Rows from block 4 of a small self-supervised image encoder, named by matrix and row number. Rows with one number belong to one channel. Each number is 50 + 10 x the weight over its row's rms, rounded and kept within 0 to 99. All counts start at 0. After the name is the row's rms in percent of the matrix's.
After each channel's rows are labels from the 100 images, of 14848, where the channel reaches its highest value: "lies over" is the class under the peak. Only what is clearly more common there than usual is listed. The data: made-up ball-and-stick molecule models.
# convs0: first 3x3 conv (model.blocks.4.convs.0.weight, 192x192x3x3, each kernel summed), inputs 0-191
# convs1: second 3x3 conv (model.blocks.4.convs.1.weight, 192x192x3x3, transposed, each kernel summed), outputs 0-191

convs0.13 092:34 45 42 48 49 49 56 45 47 13 63 47 33 48 49 49 57 49 55 55 59 39 39 57 52 42 52 37 34 48 56 77 39 61 72 42 43 43 51 59 54 48 40 32 38 33 53 50 41 41 27 41 51 54 63 65 53 46 41 48 76 53 52 67 67 36 25 54 44 50 47 42 65 36 52 51 66 59 61 56 53 57 47 33 40 46 38 47 41 35 50 71 51 67 42 51 36 52 66 59 54 46 71 58 39 36 59 42 57 50 52 46 52 63 53 43 38 47 61 49 53 57 47 41 40 47 43 44 56 56 49 46 51 62 59 35 44 54 51 48 69 52 35 58 44 42 63 35 48 42 50 59 52 38 54 36 55 43 47 59 76 55 50 40 50 46 43 48 51 36 48 55 52 50 52 51 51 45 46 39 54 57 62 51 59 46 56 50 49 26 42 40
convs1.13 095:56 59 58 58 50 58 54 39 54 52 45 62 33 55 48 42 46 57 51 50 40 54 74 26 61 60 48 62 38 50 66 45 61 46 38 53 45 53 62 45 51 59 62 57 43 49 52 48 39 52 51 53 43 63 32 30 40 48 52 31 51 52 59 51 46 46 35 53 51 48 51 52 59 35 45 71 59 49 61 30 51 37 42 43 67 49 70 52 55 56 57 47 53 65 59 50 42 38 52 30 51 36 40 47 52 63 48 45 53 56 51 62 51 53 32 47 50 44 38 43 57 40 62 54 31 51 93 42 41 51 67 50 48 67 43 48 41 51 62 54 72 52 33 60 59 39 41 40 44 50 31 41 46 42 43 49 51 39 55 44 68 56 57 43 60 54 53 49 37 57 51 48 46 44 50 32 66 45 80 52 48 49 58 52 31 62 50 47 54 45 41 50
lies over: stick

convs0.6 114:49 36 37 42 47 41 56 78 58 31 43 38 46 31 46 60 59 51 51 56 50 47 54 55 45 62 62 53 52 53 46 48 39 45 59 52 49 55 44 30 54 54 53 49 44 60 69 46 52 56 56 62 49 56 70 34 60 60 38 32 60 13 39 59 50 50 60 44 44 54 55 43 54 46 47 54 67 50 46 47 48 61 59 54 60 47 34 52 34 40 48 48 67 79 55 65 57 48 41 52 43 32 38 39 51 50 43 43 49 55 38 56 49 56 47 47 39 49 47 49 55 66 57 49 51 46 39 32 55 33 44 38 37 53 40 49 34 68 53 44 50 54 40 49 44 37 52 46 43 53 35 43 43 67 76 79 55 48 45 51 47 50 39 43 59 47 54 66 50 42 54 53 36 55 66 49 69 60 42 48 53 54 52 51 51 46 41 57 45 76 51 37
convs1.6 089:59 58 48 57 68 56 33 33 65 43 46 43 58 52 54 61 50 47 52 60 52 50 47 52 47 41 68 40 52 50 32 55 52 49 62 55 44 55 47 51 54 72 58 49 56 69 51 55 49 34 49 47 53 72 73 35 55 58 55 65 63 47 55 52 45 69 57 49 47 48 49 49 58 51 51 59 61 39 49 52 39 44 52 48 52 53 42 44 66 48 46 45 53 60 33 79 42 55 51 57 40 79 52 32 63 56 51 41 55 45 47 44 48 46 63 59 61 44 58 42 57 67 31 66 58 44 42 55 31 38 62 65 52 60 42 51 51 35 60 49 61 54 53 31 51 59 64 70 66 57 36 50 55 54 46 58 40 77 75 58 44 56 37 56 60 41 58 42 49 60 56 54 36 61 59 62 53 64 59 62 52 57 51 55 52 36 37 55 52 39 56 43
lies over: purple ball

convs0.108 092:61 39 62 36 42 41 51 54 67 58 29 33 35 45 49 42 55 48 46 69 53 48 42 50 41 56 52 61 46 61 58 52 45 36 38 53 49 44 60 49 53 57 57 75 70 37 60 55 46 40 49 65 47 56 58 68 49 33 53 45 54 23 53 41 51 44 46 43 47 61 26 59 43 47 54 66 59 40 52 62 40 49 47 40 48 43 44 50 55 48 53 39 34 40 52 68 65 42 38 51 53 52 57 49 54 52 41 71 55 45 53 57 60 44 40 56 47 40 53 58 47 66 48 52 37 44 72 60 72 47 46 48 39 55 45 44 38 50 59 52 37 59 66 46 49 54 53 60 47 61 34 65 42 39 43 53 55 55 51 36 34 51 36 57 60 42 47 64 66 39 47 20 52 37 42 68 71 45 30 51 53 48 58 46 55 55 51 35 51 67 51 42
convs1.108 098:73 75 55 66 54 52 50 48 66 58 51 55 53 56 44 37 48 53 41 38 55 44 55 46 69 56 54 54 61 57 37 54 70 45 51 52 60 55 19 43 42 54 56 44 37 46 38 46 43 47 52 47 50 59 70 58 58 49 21 47 51 42 66 71 41 74 59 52 45 64 60 66 45 47 59 34 45 63 48 41 55 50 55 52 51 40 48 43 37 43 44 37 45 48 41 81 63 47 53 38 64 57 49 49 47 46 35 40 58 47 60 58 56 56 34 73 49 32 57 41 46 52 54 56 48 48 49 63 63 42 45 48 42 47 54 42 45 40 68 61 35 58 49 57 52 62 51 33 53 59 47 42 60 56 44 39 59 56 61 59 53 37 45 33 61 44 49 44 61 58 63 38 41 52 62 46 63 52 52 60 51 45 39 66 44 64 64 47 47 50 47 39
lies over: stick

convs0.165 099:55 48 42 42 49 35 47 46 51 29 56 53 39 46 54 57 59 51 58 66 60 35 51 65 44 47 48 56 45 41 44 42 60 43 35 41 41 53 47 52 58 38 47 57 47 49 45 68 57 46 49 58 63 52 62 57 49 46 31 47 67 13 46 41 52 47 56 47 31 52 44 60 42 57 40 62 52 53 53 50 33 52 52 47 33 53 34 39 40 67 45 49 47 65 44 55 42 50 34 47 33 56 84 44 60 52 60 47 59 45 52 38 68 53 52 40 49 49 59 61 64 52 55 43 54 53 39 66 57 53 44 50 41 56 58 48 44 39 55 53 68 44 50 69 57 47 54 59 62 48 64 56 45 52 45 46 57 56 36 51 52 49 37 49 54 42 49 66 51 54 38 72 54 58 44 60 58 43 51 41 72 56 60 49 57 24 56 42 89 54 35 49
convs1.165 115:60 61 52 46 61 27 47 48 62 44 50 75 40 77 55 53 44 57 37 42 48 47 58 44 37 54 45 41 55 63 43 55 61 35 56 46 48 52 50 47 53 33 58 48 41 56 59 40 46 54 48 52 40 40 40 55 53 76 57 57 54 53 75 65 56 73 46 55 54 47 58 58 39 51 48 39 47 57 41 58 49 57 60 42 27 41 48 45 44 59 49 38 41 57 46 63 40 50 51 37 59 58 08 55 42 59 37 37 46 55 67 57 50 63 38 65 34 57 59 29 50 39 55 62 45 60 62 39 53 61 47 60 38 51 47 49 54 47 75 50 41 42 60 65 44 59 55 52 57 53 47 45 38 50 42 76 43 44 48 48 36 52 42 43 55 52 43 64 63 38 48 47 51 49 59 41 53 44 53 42 44 51 49 43 36 62 50 61 32 62 52 54
lies over: stick

convs0.11 092:51 53 32 51 53 49 44 41 49 45 46 49 33 50 60 50 34 60 62 61 62 55 77 58 54 36 63 56 64 53 38 46 57 54 52 41 52 47 57 67 56 63 53 57 42 50 60 46 29 42 48 52 41 46 46 34 33 54 42 58 29 48 44 61 45 53 57 43 55 76 53 34 42 57 49 45 56 62 54 52 60 50 61 44 52 49 66 49 62 58 52 60 45 68 61 46 56 41 51 56 46 46 48 45 64 86 44 51 28 55 53 48 39 62 34 44 64 42 39 67 36 41 25 65 42 52 60 74 56 35 54 33 51 52 63 43 67 55 46 47 52 52 43 48 50 35 50 28 46 49 53 58 49 52 60 41 64 28 40 57 51 47 55 50 52 55 59 34 43 55 39 52 34 41 45 49 41 57 43 29 52 46 50 55 43 54 49 58 57 36 47 54
convs1.11 110:53 47 63 54 22 48 47 50 62 52 53 54 43 58 54 51 57 65 38 44 50 52 49 67 40 59 54 60 28 56 58 63 29 74 55 49 44 52 62 43 62 29 63 30 50 52 51 46 33 45 54 45 46 57 56 42 47 38 63 38 19 63 53 51 46 53 68 53 60 58 50 52 54 57 51 61 50 52 50 66 57 44 71 39 55 41 63 50 61 30 47 55 37 57 56 49 43 52 44 26 58 57 42 53 43 19 59 49 39 53 38 35 43 50 57 52 34 52 36 49 53 51 56 44 63 61 43 55 43 43 54 53 38 59 42 51 57 49 35 54 48 37 57 59 61 45 60 66 48 46 55 31 51 37 46 62 54 75 56 58 53 56 36 38 47 42 69 54 61 46 61 61 60 44 50 49 40 40 51 51 45 59 46 55 53 49 33 51 52 66 52 43
lies over: red ball; white ball

convs0.103 092:65 46 50 50 41 26 46 70 37 51 51 41 52 34 57 33 33 50 53 48 44 48 52 50 61 50 64 46 47 40 35 50 50 50 54 45 53 54 37 56 60 66 55 61 65 56 39 54 61 41 56 54 49 44 54 41 53 46 56 54 52 52 42 60 35 54 37 58 39 59 53 41 57 48 65 47 70 36 51 53 44 45 46 61 33 63 41 44 58 51 56 65 51 63 36 55 42 45 65 39 61 62 81 45 32 51 37 54 31 57 61 42 49 53 49 57 68 39 36 70 38 42 49 44 50 57 56 68 63 46 45 13 57 49 45 30 25 44 44 41 51 50 37 55 40 52 46 65 51 49 64 63 45 43 63 44 45 55 39 52 40 50 56 56 48 58 45 43 45 53 41 53 36 49 57 78 54 59 48 46 61 54 36 58 57 53 61 65 49 50 50 50
convs1.103 096:43 38 55 51 36 54 50 49 26 48 52 46 45 62 65 37 50 56 41 47 40 41 32 56 64 49 56 53 65 47 42 60 43 27 42 58 53 37 58 56 46 45 56 61 19 48 49 41 52 51 55 71 42 53 53 56 61 65 47 70 41 48 45 65 48 35 65 50 46 60 38 54 53 45 45 58 53 69 54 41 43 62 53 41 68 57 50 57 60 52 47 56 59 81 51 66 54 49 58 62 52 32 33 49 43 48 51 37 57 50 48 39 45 66 47 41 34 40 53 35 65 56 58 45 56 57 44 26 48 70 42 53 46 57 48 24 57 61 52 64 48 43 55 43 55 44 48 47 52 47 56 53 52 35 74 35 56 52 35 46 57 52 47 44 52 58 47 52 39 57 51 43 49 41 35 50 72 47 46 53 51 50 56 74 49 46 62 52 55 71 43 56
lies over: purple ball